A small multi-label image tagger, trained from scratch.
Model: 3.54M parameters, 32-pixel images, arch resnet, norm batchnorm, activation relu, depths [2, 5, 2], widths [80, 128, 240].
Training: adamw at rate 0.0014, 21100 steps.
Data: trained on patchworks of several textures, 72500 training examples, 111.8 epochs.
Rows from block 4, named by matrix and row number. Rows with one number belong to one channel. Each number is 500 + 50 x the weight over its row's rms, rounded and kept within 0 to 999. All counts start at 0. Numbers have three digits each. After the name is the row's rms in percent of the matrix's.
# convs0: first 3x3 conv (model.blocks.4.convs.0.weight, 128x128x3x3), inputs 50-59, a 3x3 kernel for each
# convs1: second 3x3 conv (model.blocks.4.convs.1.weight, 128x128x3x3, transposed), outputs 50-59, a 3x3 kernel for each
convs0.41 081:514486505471410446491473474535475491467414435475443457579539519525465462505497436484449452457463434429489495515473511465470485445415490506513523495453501522502498636566427812628356772593361487493485497501446508469488646770677672840774591628567451393429381399441486497525
convs1.41 096:490489502464405489492548545469468510461466504502500530558572566399406541460441491521558509510485466526546474440457426419525448452425499520513447511533495463512504524366306484381308489400444526550527498544528460486507394389463138132319242193367540514530526474490513486444
convs0.42 105:511465462485450481474451462487490485486492491488483476504510539506464488496503490533489464530478489521515474501486531514517566465470503502497508503476490471474472515496498486497534482490543452445451455472488462462474504476497520392474521531529522525540563543540535559500
convs1.42 107:549541505527538517527547528561555562558562562532542539527519497534527493520514502500476467509494470508506495498499513515504535506509508522513507547571540548565574512476477542453440510515550563553529551556552533551557503523537473434518537481532478461452486472446467459439
convs0.43 102:472446429475455465473451454529518513528527519523509523521554576458452535447437481469413438436404398492409444524541522543606558545585508511500512502507491517501497547500503485468521499462495493485503490491485491479487516503548524461557529532539465354418426386389416405415
convs1.43 093:399401419418387366406394400444440438473462462495475485534538531536560548518561558503543557529555575572603618461462472432413447426362458486503494511497507525497492492486471538497449513527519495510525528525531527533537411443501455475519539522547409423412444463474424485486
convs0.44 094:583551536552499579522569576499511512475483512494478487489546514459572487444492517545476482563560577518555608542603562557520556551543528480490467501513500471499516543491494495459491462467517484473469497515514497498485531456528460413438520481531453475473478483476503520425
convs1.44 098:410471436476508490428418388441441441439440436449443455463464468482448447489488484374403372336348327401395367462497474475573511450484456523527522544540538558526541579491445581441352509502544540535528519528514514510514515485519465364505564468526567495505525473488518471445
convs0.45 104:475423421467467471433499436529504473546540509505500490505493478500474474512490491470442465473493539470497507500493535521504482465512523557484520510432497534512522572561526551550546512536524522517521527529514497506486581496530544385456561508517573575540596567503561554527
convs1.45 099:489456469485472489488481475514492494515486497512502505497465454483447471486482497496522498518514500500490505542514540504487555492497518442389382365343321398331332528455458531436380489481494516538501527563530526550536513511511493409475421401484462467476467475463491465469
convs0.46 095:488555468517473506522531544538543529490519512512557551529492505564498527549514547514452454559512492523510450528548570491498503399462487493490512561494542545572543464485476451514480484495467612584581575580561593612591454477504419442509457466500529488440492528499489522501
convs1.46 106:514536476473458509530533560498557561523531549517524534479513505463481490437424466533515475491455455549489469471506522458511568486493528456397422402380383428419451476541473440519495453501533427416413439433424446439450566528524524486503533513496523511517498555518473475483
convs0.47 092:463438447510458505521581583556521535495524507517538504535490561454511507525492459462383386443524438467546494538625509490537457397319326421406420438417394463409455523535471412505541427501553525498503566589553546586530490483533467341476549470503421448385449419411489466429
convs1.47 105:471514532417455446515487562437443413456480466479481471487481480495475473487485504503522530542505516543521554468521582509572479493552510506515551496515537562557611530499482498500468431535554432407422426440408427445431521537494515529502488507441495448451426407434403422461
convs0.48 093:497511470454607459366421436486471491391325433464400480485444440499541400489515419379520369436581456485537501450519544544432441512574439443457447471487488519518497550523581545506561538469552512521529496528501509537485485465464580560463512548461532459499539466525516490540
convs1.48 114:488532435499563539507525479507476498485463481526527531521482424508525467564522497473580578485594625478520555499512567533546571546498488489484536513433450564493484540491536496476503450521502435444463493435471499469442504494514523491458513466469488423536455248383452441470
convs0.49 127:495473487491482483504500488531525510522526522529533526471478501496488515519490496531507506543522526523490509491503502494493495501499481452466472478469461491484481499513508500500502489520525452456466454462471454450466485464506475404474511517514545530499517502514536531533
convs1.49 097:535538515533520502524512511533534510529530510531527501493480469518498468526517476496509482504511479492484462476466489481469505477468484514482503513496489523493481532468454560400336491461516556542558524514524524509528506495519449351444500394459481492470500508489510522502
convs0.50 089:486446499528521521504508504447500478443513485397380418456505589402464566464508570490429466500461409489469499476455413406368449397417428487480507498468459490494468458477569434457551509527582501520522508522511510521477467393493427263435556518556523512546532522552555538537
convs1.50 099:450474439499518469478479428505511490508513494512513494475439497529508487509504501339350314417462379397412383536526554514530544516502503482437431467446448476466462480497482542502383493510508481469458482482471491482478482500494478441514518473469492501457523515497498512513
convs0.51 110:462453447475463463496490490544535521538542551568565557453472491465486491489492477440470500501501466480530490494520514502501509486505548485488516490467495495505501529530505503513503482515524537543543540547563540544547529491517485415488533513513572558537527525511522504481
convs1.51 091:480464467537521498565563517488504496520528527501511517474470464520513471489511479407432414448464405455448422507521536538536488498540519468464472435438469432415470505469437540446377519477513488550540556616606545595589503479510440346436524434463497471511479477525432460502
convs0.52 108:528526531532549525503488495595635547594557590578571632494515527470491523498489515513515454470491520495494505514469532521535536508496465508476500501494517486512511484483491484486477489471444500513490537526511540510517514521549509440510488496516404453361419402466415465465
convs1.52 089:453446418493473461464441446450456458455467470429454459462476471479482466480466457453439403510491503482513452502542501535563522522504490471456474502442429507460437507512471506477430480505521513509534506490506499501510444481589456449522513433506465454462447389498464502515
convs0.53 093:523467549502482499466488497539513541519511527481514555484467559477448498460484532425501643515540592464540558597438424303597527352596497524518462511485447489520496521556485533452463520505488487516462497515465486519475482471545448414550524512579475481473495627497536507498
convs1.53 099:549539489606648543490519504535512506490520518492517471501538532435520579465502439463421452494543527429502484562652427569651475480509563485495505547589489529538483486502470529473453536493493491486481461520491462482493461497454512502472478475451452435420458407422448437525
convs0.54 108:422552522435537548464474469564578621607582598582606616576506527540490482515503483544524486530531486496534539492549528516566526476525456555578556562561586541555587523482465517507478502483422501490511484493490498509510490482460534490521504499496442465515483479497519504484
convs1.54 092:455412475390423429379416487440496406456488444429462443493498480493529521447485486470496478477500557516554574462460486504554457422491481506504475528552538501526486510475489538473461508461471449442421466465458486466461485434507517452486564438503472473402464464452481483481
convs0.55 110:518485553499505498511492499470450453446496493434479477526494473507496497509529525526534511528502517519509506502527527513482493510505499482511484505515514499485481485512531460510537438506518576569575594580571597600568535470485497414449532523508499485535518435466511463474
convs1.55 101:556523517550534531554548534524533525559569561547563572496475450509487448501496480516494499517496486509503508526501533535499534547533527461471486496513490485509483551451437523407370524498524411447417447507500441487469490488536419370485457398468483488473462483468464446422
convs0.56 103:503480519501465484479502530605597576592605594574595569463452441484490484492520523483470441469503525529514522527504502519478457509492504516505528516462487525510526525513533478495566454486542430454419430471437384413408507447516480361458531472517498516476492518511529532528
convs1.56 100:494509513499513521465487501452485463465518484455514486514501461559523494552524480473482456491488480458459500512515514538534485459498421557549536553546507535519502529496445542446356498504508500510517507516504492498491486498505441381463543479494494510494501539540489517516
convs0.57 139:487475464490476464504501488537545530546545534538547532496483486508495470529512499491499505527517530525534515511505498495498492490494506520522521526499488527521525471517519465500537470508525489505491492505488460473473504449518481413484532506515542516501525510507522539516
convs1.57 093:522523502527533504563540524476491482504532511482513500463452398505499438501497452442456440492500484458475482514516526512517528485513497481441436465421437488454472570444405572368306537494511460468473441457456439435439491468542423306445504383447465489510467485524466477525
convs0.58 094:473526496591612527512538542438414439454467445487464463418478473446520509547536537387556512404454414476543476475496532449540479508466484459481480512550499550526489492484445458498536531538529513488501496493535470502529461475535460441498526520466594553537542477517565546512
convs1.58 102:435422473469388408555465436445460481476458471463443475502503493545573481517536473495480550599618639500537565516574525575563589601645588444559521521590561449549492458525512504550487511537505447473414445477481455511459474490525500506521483475516452393389470433350439425428
convs0.59 125:511486468504462469489442465382427416393432411379406432495512483500532498530508483546523515520515521510508489496517534511516536508532527478491475478504479490492487492513515513514521494505511302290305285300271312314288518479511502464501516517508481438456468485472484458460
convs1.59 098:541557546542567535558560529482445443469427438472456468540479437546524443528524475524508464490503489471510517526522497510514532538545573462459456487489483501496471549469386534402317505454420412351376321253271344284292522489544457376463483384440509495509512525516536541548
convs0.60 096:403404452471451392442408436466481480469482494496508490498483461443509527551494534496457461547550513523536450573653556643473582567587609491463512521507498497490493425476475404479476404471507455513486479534467513541495496415457432375479512517510499387436477453448447491365
convs1.60 102:469515507538570538548612514497475495479485486509493502560533544516537540476497539454479470513466438541465454500542535507521559493553562499470448510445468525523548548498450545462427533470508455473499490500496530512512524538578463442515549411463361370462432398463458448474
convs0.61 104:460468459497515504495520512492506476512541515483504492491497488483507512477486496486464491470498499475514525466487449482517481507499479375357349341340312353292352484501497458490529433472502432448454435446453459465459473434487472351480510480521529519523519552487541551468
convs1.61 099:502497504505501485500487462520508477529523506523519505500487492511498479503493473498495484469479494471486511527540517526530528544554537512482532509488526542526550538487473525435386519499529544557553547550534518511509506489515468408451530463487503528528487518526485502481
convs0.62 092:528501362528407359552401394548535523556510460523509457502503433504483407535503449474418479575557522528560509605521532509404416463498437464489537470502470467474461455494473412471538396510539480536529514514479503543496507485535491386486518535508480420451454568443480454501
convs1.62 106:513472577513391517415498555489473511449475516420470526421444493459499552496505538394418440466442452526499386489596522460496492493491567491496517502549555546567552481478502477517549463502521511520489485471449500483474484495500513518465488486478445484486497580542468453424
convs0.63 090:419425436459430429402399427464471509468525513506495519467534504395493485486454499525547557585559614529615589544530509482486510456529420466442458443476459420452432539516495498485491515552548495491443490485478483503503472350499432281474535494559508506507538493526585605579
convs1.63 097:490479468506565517482524500497512480510520485489469453542513564507483534524499516426473462472519490475521484460505474509541495511512495505507526553545551516531524535443382583459365517519515538567518535563523523568538542519514464433482528445473449485447495487468443469434
convs0.64 108:554507529528530522502472487350355431366386378353357418507509482483467511494468493482521550502491500532470499529521491522514525495523439535515499501514487482490503516514548483492543455479537522534533549533547523499494551532520523445486511482505465472481517490546443473505
convs1.64 093:484462424539481463535507532507515517525513527556532553462472523455449488452471495507438470560504515552551550409444491431505528471531492540529543573562557629624627503524437495482448500474510533507497493478448442454446451457454494477490499529522507504491500491460492480470
convs0.65 093:416480516429478532390437444460479504443494542504492478486493529465536570480463539488511559481521502461484516430493505414425491397523517475521513448512541428495478393395381548451358450404415532514520508488522503512521352344341376458339419388463451435525462483462471487448
convs1.65 088:513498479539512505532513502454453459498514474482462448487470544508482528548497536478499536486519558508568611438460453496515493550517511451492496484488489514524506638515399628444290621521510491514529504531506494497498538497602443332549546429598495498449510508446485495448
convs0.66 105:553523516518484507519516534474436404442436433455455403520590598437452487515411439552473492574536505523545530512495517464335432471450488545565540513510515493524537512508449523502487479528508522537525536554523518529527501433485456336427492442486408493505525568520505522511
convs1.66 096:534506484530484493482491536541531537515570549481527509453436453475414425553535464450447476482484503495557557524570577509483511473486514536542541561603595571567576546479465539437344539479388459452472474507489454486478526492580473423471501403446509537537540549574502532543
convs0.67 092:458410524449467497494457503525540500565513521498486483611508359620492486552574464467458511428452545438433570462523464414525471442501482501491472525516507531500494682402173743255209686323152501480504468520525505493486543450342646371311516505423479501522427490535459497543
convs1.67 097:476529463475493441464526484504493458506470444495493491496539470472611541525622569506536551505526524502543529505420455513412490502492507492509570504534549488529542509519706501356592539581707527514508526514421502508441525591523400560555491579519533566446538551396516495404
convs0.68 090:496534560501551571527483494550537545558517553557543544507505468429511404473550473470505381469568387476610370536497452498414386481498482495546484528534519491486483439471524410457521484480504454477484463506475430443487502391502464291477470479543473546513516550557402537503
convs1.68 101:463489503523515556501529522491511520498513496474478483588636560546612591518622573496525562489467507483422560540501459559457458518515528461513536443502544482549556503511473535522490473516536511500500517521503476499500499523486530510492524482439470447411437446413469445381
convs0.69 095:510421452577582536600566544479495495469456456499490441551499486570534439583571556536579506457577524431497440523533532474453447526505483451467495435472471469467516450477620410350559465412514489513526500501507476487486446359364456340338520504443533483502521558455535481485
convs1.69 101:509514544529497528509544516431469469416453436426405412526506468505487518463464503475454485543535529525535548568561546525536538608618562497511550462474499466466486466478437459489397436443420474462438504461422492463438514510522467428422419409423495464450533510482481501484
convs0.70 089:479496494505483536510494486569519548515509516521494511547517551498506526496488490514501506499470482453480477470501505510506508496531497665683659677614665678658649504510487504501503523513488523493519492468494492461477517471506506444474496492498491506483527551528527565510
convs1.70 103:478493465507521492501499461482464475446439463452462493505505511515506502500481488497517515489506501492511534545545536529535533541545531362292297341319302332312308505502526506457441504516548462481472448472459428454448516512540491442493495474510507485502485467488512500517
convs0.71 095:468495512494554544463502499474476483462487459447439441484444532464480491566483529551590624535586574519558589480468549425441448458431451526514517501488497514493517535499499414458513469513564493484493510500498481484472555440512484218433554508538574551558535524575536574597
convs1.71 094:489453522471484479488428417499503479509502480483496490514506489553587516547571520522482500536535532447453496595554628622548622543564551472462505504509506538502502514510466523468454472499546471487449487524478502513487475484477461495523498517525431528488432535492477471513
convs0.72 094:398446471458527596454481488530529502455471472475492467425513487460463561432490548416406499366452576374493447414475507462458431549612487515517441535510487483492495526475429532491460551538459451503473500497483506507482487461457477486529486484527492439452397485418467420481
convs1.72 100:571443426606582484544552536447443515449460524476484471506533510542582517524588471497477475477514511375432433567607498585629521552526569452504481500541516443549473528527439488487468510491556450474473468513489452472467433457476464476543504477558449490459428447442505527546
convs0.73 091:523577440513371457469443463550541526535515532477436475521498512542463528501541467549412375622593551508596555584679543601563573463439528477498505500490508507493510530487424454513475491479489502513503502537499475514516537564532448330491500514553419481403456428540498512534
convs1.73 102:426527417559573541473624582513504502506517521515472486603578549445481531466453479407508516492545535457515524502420509451614460391506451494430474489454483507532528509494507552532464518532548482494487489519494475500491472482498502573538507499509527496515426472547445565449
convs0.74 092:545467535571515554580562570494465422508509521564556491495484468446458491468427466583476485548406466508421437617641603572682594585563584531510478490465475487487492514527532545550491577585472557559559524526533521535539544563515508545524488508510541507537459467452463431411
convs1.74 097:407435483378388418416334402495499499476432463464441438435449372461481407500487438520525560497508529470492498456468371475523486489502488539542576548542575529539546499482481538489479490493534509510540493521552503509520426507473406486497511456490525538534478427471516465474
convs0.75 110:515514503527530521518521486410436432417427415426427422500441450522462457521474457487487451487490471495461484505513484496493495505506511437456434447426423439415393470544529397496527422497511536538523564574549534561543522475497491336419531505486508457489523483477496503489
convs1.75 097:548522512533520525523516528455454449480476471470467472468482496465486502500513508462465458472468450452452454562563569534538549530519547512524533510521517516505501529496517522444448521498551362385376416459435394426409510515521486454498545504513534524535500506506484475476
convs0.76 101:475534506492488501489503495551568553567590575532520555513496551475471532452478540496520544481479474515551571510530520490505524553487526478449471460423477452496487533473493505476504497461468527552541568595566542558540515464500473405528475493536494513463493531448490459444
convs1.76 111:509527504519515491563543524521536536531526531519521520486478506522506537507506534506516512486505490458499511447432466447446478445470496471420412493513486504512483531523466541506433531521471515545550546564570528554545504519532425446488474506522484464474472513483476502473
convs0.77 108:504493475447452460475478493450458439462463466449456438491450474516481496530506498471470481457511512485512475503497456510531550514557537386384385379391392409377370521507507546519506545522512500496518518503492508495490533510524508448513535528535515510537513454490483466486
convs1.77 095:487489481494490500469464484439451476458472475470480494457446421528521481538526481517491468536525501486505469519512537541507534529496507440419413427415398437427416531490491513449418466511516473477482472484495467484500564539548482446485511462452437459463459484471443450446
convs0.78 117:503499526481502501514520507521483466491467454477482478486510516464470487514494540465489471521533531529537521510519537546524527519514518473470490462454491496484506535523493509506512485524548460476478478498496458471461529502515502446489550522520496473461534519510511512489
convs1.78 096:513503516501531537520498518469418424419359354433393389521531510537534496524520487509544551553573546541533511475480471449463478441447480570541536519509506494473505538427414540355322510434484519542533541568547551575563489509546413337489500396460473520527476522516486528521
convs0.79 089:520520497483458432429662505519490517516590476467472480448474449458465446470491444505557521519761599592685489602493505596410432506652390472486495486504469471530482540490531499506565503452563456498525473511565468484513544477473515343391501546533512490427496550423522496400
convs1.79 101:532578565508521437468519469495454456516461466490485469490479459442423443516455492522506465418456390473444501381502504382475456454417427436417480571548420542436490514484499511514522507515528528495501519487487503500515502523515542516485526522501460470514456498530477458486
convs0.80 096:540479503534507556555540495463472521496513524535578550536393341665560403649615519425459505372405426466500420518495513529525519507509548503504482543536520496515506482528579445506561421466537501501500499491494487493481461455378479506376446452397627546474584463490556458470
convs1.80 102:503525483526530510525492526543538514577559539529501525362349291490432384499521406479488523568554569604607600436479467445503489504500519535546510573551500528510517452511481470496438427478514507492486512481485528505526483461477510467473516465441590547460538502425497434407
convs0.81 105:467470475472480495518470474541524537543528544547501521516528508501542498533532479515545491465505523482520489491482490514522531475475487467336466294201311397298412511488502446499548480507531545546529588592557593592561520514519499491505519512487401456504396364402366372431
convs1.81 098:421452486453493524450481492511507501490489497517493549557544492578542548545490505501533505535547508492538455605642566546594558481520510589585600547521551515537572486504505518517490500543549379418404385421398387420402469535527511510549506461484544480502488501507532512498
convs0.82 101:422431448450478520486585520525510535525477521519498506497554523552492475489529502542491493552438534503489525451514507466516546498466570555552519540519538476482523553545501586559516522475503596517519545521506565575559527577540551511508502512495393410445411481484412485390
convs1.82 105:529516533492531582474433480549531548556550582559590631448503514438517551462458465526536527539540511479508466520499538512574525512579537414474437487524477443461433521510451532510472474522551483500452462465455461442472535511550510498573561503520529528490530534521468463512
convs0.83 092:549488475539426492487459507401429494407524484406502421435562625428497582412472502495463472553510549369379458435526508458481571572519532468465484464488518472477489447442402512471498486493487497537532528572520488502520375438576406449639503589621568503423595483425456429397
convs1.83 103:531557592523597594579565568532529515554559563584587597470505555531543546492523555478467472521493505562543426502505602488441530505528538554523430553566510580520447471510482490543397501524533483463475468500486482498475511549539581511479545511479489420459463424458433427507
convs0.84 107:483539491495506492502500519562573553577587566570566545459442442488480468534518496527505530514517532516498516491512494496471496494489469314267307264280256286260313460518536409482518436462513455453452474467467492489462519497541473353477548501508489454469473469505493505519
convs1.84 091:434480473461473478453436442428411417405401397400408407506497486526508504529503514472496521488515534459499511524551531521541504488499484466425456425353400515419461506486481524451448499524565482488505491490495487486486509480523492418492553478476488497494469486485440443443
convs0.85 120:485488480459471476487486491467474473469472478489482482494483513477494514489490527496459467518520471509501476464487481502502494518518512528524514518534500517512520511529505471502508456465488348335354324323346359349369522484524497407500520507502483470476509503497511513481
convs1.85 105:498490481499492486498474462473497497478510499482505492511499491491487473483484475484488472473487480454448446502491491499494516507507506540516517514516510511505510546490437555400334515490535524524518519515526505505511479453539416315485529433504486517506524556530518527509
convs0.86 118:485481477502516504506493511482474472481458474477463481492493501481474501506495511472474470502485505492470484559515497509510524490513531487506511519522513507526507482516538468487521469488525560545544563555556569572570512452511476372456519482520512503539488488511547558524
convs1.86 102:526531528519522509525528519540546534532552549532540550520497472555537509527516499475472490484485505486487523509518514512503511489507501452463462490491476454469458531466396559402334521499513438453447484509478468491469491475506410383453472397440436486484452487487462498466
convs0.87 090:418395522483459487551503436503475548544437504495469534531559462527521547506506489542503496594504435534558591441431484551651524494606453515505507465485499483506517474494449482518539455488483512490510484488525492498547467492513459523533490481480522540511528559429507481480
convs1.87 106:516506506443379459492498494491523508482476492487498527506487499486519537495496527459468502478496566455507535581638536492598466501432441580519522553554538509554555503495533487495500478501534505470472488454497473473499516493529514523516529517487486455419465381463484426463
convs0.88 089:511529545547590511465532515465444485442431467489487489448510579381458586460512527512402558464415529512334559432474513407377440445468486532512503489530555507525572477536515552521493568469270542524478550512498497454494278302598501550662621688507558477480593497454546380336
convs1.88 096:445396421472459495437455475524474549484530560475533552459499590505574522507525515551445446566535492569508449473542485465385516553505574567451455516557545498536462486536535502522340504525469474431404475531531449518495400444489464428498527540512544456485517542586498532578
convs0.89 096:350352351386449380405413420531525555536549535493517500454545503486501545483495505424491458439507466384521498400417339476461397486514447449493447454481474458471502502487519503524524560550507498498508518520505499499511466445480511488517546540530527521510496465472473470420
convs1.89 105:570491454495341376520438461487482483529520501535536524462464438491500499468427440355358413370364457361363430578558522582567542565541523530514503494467469490481472506486426519504399510546514505475468533500494525497486547529550517456486522463495489464478473484494504509531
convs0.90 100:464535541557521480525461483374474389490481446451487429520449419529487421599511514453517487478511471536482492524474483491405511500521533354392402426410405402380417482472522434478566435514571411432402425449420427448424563483492492404503545516535546482510519524506510556473
convs1.90 097:502522499516508517518494489509530544527561560503537516463464429505491467530486500482508414455493426488454385517504561529512544593552501546534532543616585554578550501491466509467418506548445495511504479503502495509487527524520360434466456501497461448426419439495408462414
convs0.91 092:430408471483491501481562478493423422474478401520490425506497469483546475517494527479383451536371505489431491460557496520397551524465538485460498572544479524536499504534543430500553469450508519524529550486490491454479479387569455389564542590531474552446465423500472439534
convs1.91 103:561477524569535447557568507559477469491533510507511488474486412525554420496470480502451472502557499534514495561465555587436529559558562514550540483580571405431488487510505496505506478490483439420427419491539453539550503491469517480472502509474440493482488504487462437441
convs0.92 094:489479495493515493537508475460495481479486460499511473472376399476390378622587543498575551426498455520515478543499519484452515559539538504506503497518512523534551437536575405481537423507556499485510495491511520510508494413452493421412535518504603589584600556546603560544
convs1.92 090:468493493498456454508422457493518513526572554495554533416473460468529519467508498592576589599578563600581582440458472506515499510512451501514520487499497499488522501496482569501419490475529497516520508530528519526531495505518480424468554473477503504476473520459440448403
convs0.93 111:487482455459505487449481480510513473524511514508491470496536472508528530510525508459464460496499477508488438503494465532438494508504526457461477463460493475454515471491473496528521468529504431407419434435438431422422519494547518430519534528522486503483503493485482507429
convs1.93 098:501517514493512498526507520512484481471468459480498475427447460464486471520512482450448425486505480514505504515521504502506526488513533546494525480477507532526573523498493543451445505484527489494501446436454481467465498548535495479534476415453469443465469458468524497496
convs0.94 112:476497511494507521500502513454462465499503508520535553494483509488463499522488502489505585476504543499501501519490501505471478491525470521526534534508528503485487480510472521523498472509516551560554536541539541541542515441468494453494475479463480514550503498459520485506
convs1.94 111:506492492522500473502484476515527516503522495506516496491488474508514483491491463487488485517524530490506514493484486507548545533549548501497495497521488529518519533492459556419318530495495506520507518541524516531519478496548421332479520408474452488521452478500449478481
convs0.95 089:459476514487484531510501484490495452546501527503475486538487518413503505386464516522497479466411433520475497508556525534572573520517520500536526527542527540535566434534472520526439464446402491498490508495485501527519337356393321510375292347369479551494508496502550525464
convs1.95 094:381394403383361408407361415454480447470499478445437454506475457565477459576533509413376434486447496479505521547575541515501511485467486462418412507498452533496475635474459576365354508450530513494466516492473444451451478475583397307474604497591435412423392445422417407416
convs0.96 085:530541492450547536478519539538551478522484516532506512641628625706730547659701645459522520480439510486426493565491465500496516398397457552513517514446481591582514519422298735497421744536444494493511477456501486455505583503389757763469482623570444477464385588507447515559
convs1.96 097:545462398588542432534568522489464475483410432496452439485436528456263444429349406519462476557529491540559544401495538450460481537474436516523531567542513557553532571471495544399471504510539542521517543522489538545520519486451468462433499430497555515460540519428527516484
convs0.97 098:401439502356382460416402523500459493464476481476479507489488500467475489507535519538592595521536526554602627350411415425525410429420294499506478471474506498493477474479531457461513460495521525504518522526514519540531490474507470404480474456526542529522537482472527534479
convs1.97 095:606481519649482457611560455428428415431433442448459458461530499494448489446468467414456397478491472440471408595634582559684582541547512565546551536547563528533537546500445552511390519538520502485489510505521526512522503521488502438445542450490438458437419500474430445447
convs0.98 092:511409527408382580512604476511517497509523479551478459471368406512444496564533489472400499576451614578516482423463505479392546475427566522501494518513486532497465522534519423536505453505508542545539509537528498500491550503500524432495494518512520478548532472479544437450
convs1.98 114:581623599595591496561518507514513522498493524482467488526470487529502511521528455585538524470415382489438429494431464469506508472385334476463500484526471497490473508510521500517525498519533495505506507517487514503494488467495510467477494497494518515487527539488503503453
convs0.99 091:462515496517530502507570562463478486490544544520534524562486399645407367594553538484537515485451462457451435517548524543432475543459455526482479476495499492494486499512514424475532407452496508509469523505496510500483533541519529420432536510502580493531531586429512462371
convs1.99 105:477479443419463488497572468490537485496594525421495503386446512287398625494558574566516535588553494559524565491451517499343441597522514486522520500516505424485494493521508491496523448500507473534497484524474479519486526479495493519523494512466561511466544601418509442479
convs0.100 090:525582522528554413571540501534561508528549544539539553406491458446594546454436467546541553548492466542543532561512507512483501506592481459477449450454445469425465390516471508510474472497493522489446497471428518492472260255284251470328270379430544556553496552487515553501
convs1.100 089:409367441366305451426438495515506491533525524479508500473461473502502438518539492504490566574537595584570625434422519505474446441502486504541451523521442502508490572431412607487366613493453538539516534552531510533519470477561380349443588485552403437460446496526412460488
convs0.101 097:516507499508498518488511514522543522569562545536533545472528561506542578486530524447467443470497488460476470478518532479510518480495485507503511486472492511498509523505483535522507504485488507509485521499501490489486488481504489428499505509504497448464521516469516491457
convs1.101 115:508511509495501503505479481579567557578568568570562552490492495487500480458478480491482457497487447504488449508524520508520541501517537483463474467482493490507519537493467529437421484499529453467486477490493504507519494441501491442516536518514507516500515548519524549529
convs0.102 113:490502516493490488479453488534527507542524522536519504505426427525482477536519506496532532463507492489489498504530499534500530525503503518517496516482511475471481476511514446498508453479484538483504504475484518484488526489512549434478527502485491450479472450456492478470
convs1.102 101:509507471524512487503526497455471481457457449449446420502466448523509457547540516451484479475506494465490488527512518506502518498519521474487453468497451464475444528516505500456448484519520483453458464461467454457473522509555507473512580520506511490498499493502496492514
convs0.103 093:530546547499624549528599526500520545510523535478454500445493518444399506488499524442464555421491496351379452442453477375470518503470467512521492515547521469514491542504468482500545486535515484471481513518495474488500570525549551466540543531531460462446529602447506446393
convs1.103 094:456468448496505467453454445433449463407459479458466496524490518513515502501539535429447461395425441330365373565610587590582531523526506455487487517495531540531508560536499564507425533538535474475489488506507513515525549543557546490520515450515502473527460494524516511499
convs0.104 092:509452497520404523482518526556543533552532522548513530511430523566450485506582509510606545534634652566582603478483516473304515528416519511500547516503519492494469482504469410501528473501545500537508542547508507518488485470517497333459518512499516496475540606544489526538
convs1.104 109:455459443500466400458462415421413405421434434394421413507532480443454521449476508442452416537545493518547462517521585530470506465517449508520524520512510533517535496508503544532494510529574483514521510514541517530548499511508563533508520494519478433426455503510416461436
convs0.105 111:511529525487498508496488509389354360336336328367349375522529499514495522509505517472500502489506515487494506526491517534515533523514501559558565557563562554555545467509499468508523478506533484499504475477471483479458542510529520404498538503502518507469536528484504533528
convs1.105 108:505527511500514495510508493429427441389391413423417446511519471509515465501517484528512484534517488526536518491507494513499493526531500538527529558569560533549535536501480564488453495508546544546532543554555530544543495500542489423535525479512530480458508465443488433419
convs0.106 102:430518504460467549503513536566542530524546548544545547417470540444467512544509531483454531499526553477505563462507505516457495466496548468469420421413445448436442457481549493486539498505526503493516502507516494500503407370457394380442517529531552486560558560575532536530
convs1.106 101:512527499503519449494504469450466478472472469463481471462469488458444443501477466452455483474457469475460502523512548444477517436451469526481489499479459492456446540430439532380353546505498561578586569585575571572574478517555396398480493397497436452458448479477432446420
convs0.107 093:529526510391318582534453533523507490532502456519431466495433451448462438458488490506554530493600456443537462535451536563551406504457445513502534503519494469494472468468487465515519492479485508529525510524560523521517491494454536510464505513485518559490558576467543470507
convs1.107 106:464422457463348450481455417493489465514485471496512498506462506495499466476472482497607529466576533441479478433505556440579581477505507448493499434473503496537501480544547476505508483517551474480472471431469508451481519469502509517509525516522530501508482476522516496551
convs0.108 087:492491443457421452420476500545511531531521498528494431605582509532493365399444395550496445510437509469477531499472463515432457518442404518507485500490515503516487625752600738502337508220300515444499454464514497565519328696630621568305600333243458422541471444527482490482
convs1.108 103:514502434509458402468459500537526487485441464431455533592547451550462496412424539523511456490472495455577539459444530463538460471487400525494454545528521524539576527443609554453665598572438538523479504477458501486522439500454489526472490486409518575504531511468470417506
convs0.109 097:509539525529472496473517486565535544573574613541551587490467522470470521483435480478523510500544542539496473463485447524481542498480496484472506470476519464497509469526519439470473462456464509523505513516516505503509488442523401319403473451483503543499517513501489514506
convs1.109 100:503499503539540539544538545546511553538523532539521526526552537536534557539548537479534554539552571587592596521512466517496481513512466586585586609560595565535610539500529544504472515521540496513532501532524492509512422471584388394525493443554458469445469462434453432436
convs0.110 092:409472503439437487515493427453466505487463487476456452363446419296383438386314291467396476557507529507523504526544527506475541493460502523494519489522520465488484613551576612564550509575570518550540496500525484478457513447380495532410525482497508458432597460496571565460
convs1.110 095:577429488587527377615575510494497518546513498600555466446421413689593444683686461535472451577574517549568553481493474506434451461513463469472463533495487466464459475518539449515556497503519511505521517480515472507530523499435506531488478538547533567576555474515570533555
convs0.111 111:468492482488512490512506511344306330319292334322321391517509533496470504511495476494511534571555573520544505492525496460476471444456481521561527510563531555596533481537527496516530468504500492481507501492504521516525511462502505430498538535548457467467450435453438476484
convs1.111 101:535540577524534548537505519477417457427373404428393431522530498523497461465453424509515496514504486471475500564517501543519518574551545459477484457493494468488488562504479549447395547500520510525524523535546528541537507492539439433514476421489488489518480490513476479521
convs0.112 099:498510506498522524523515519480497510512487524493510482446398450478468471569542522431397479424451467400424444390407431448373471444446449499495514518490490501498514503498482468504529444485499505494492494503504485492490530466524476320459525488483543523519540505550547553523
convs1.112 091:533530514537522504551513512467479478471476496482474491545509452578548477567538499491550530547561549526557560430399427433427417462444453495492474510511479501493493573503441600439347521509563497490506499493504493492502551527607465340507533433495425460463455458505472491494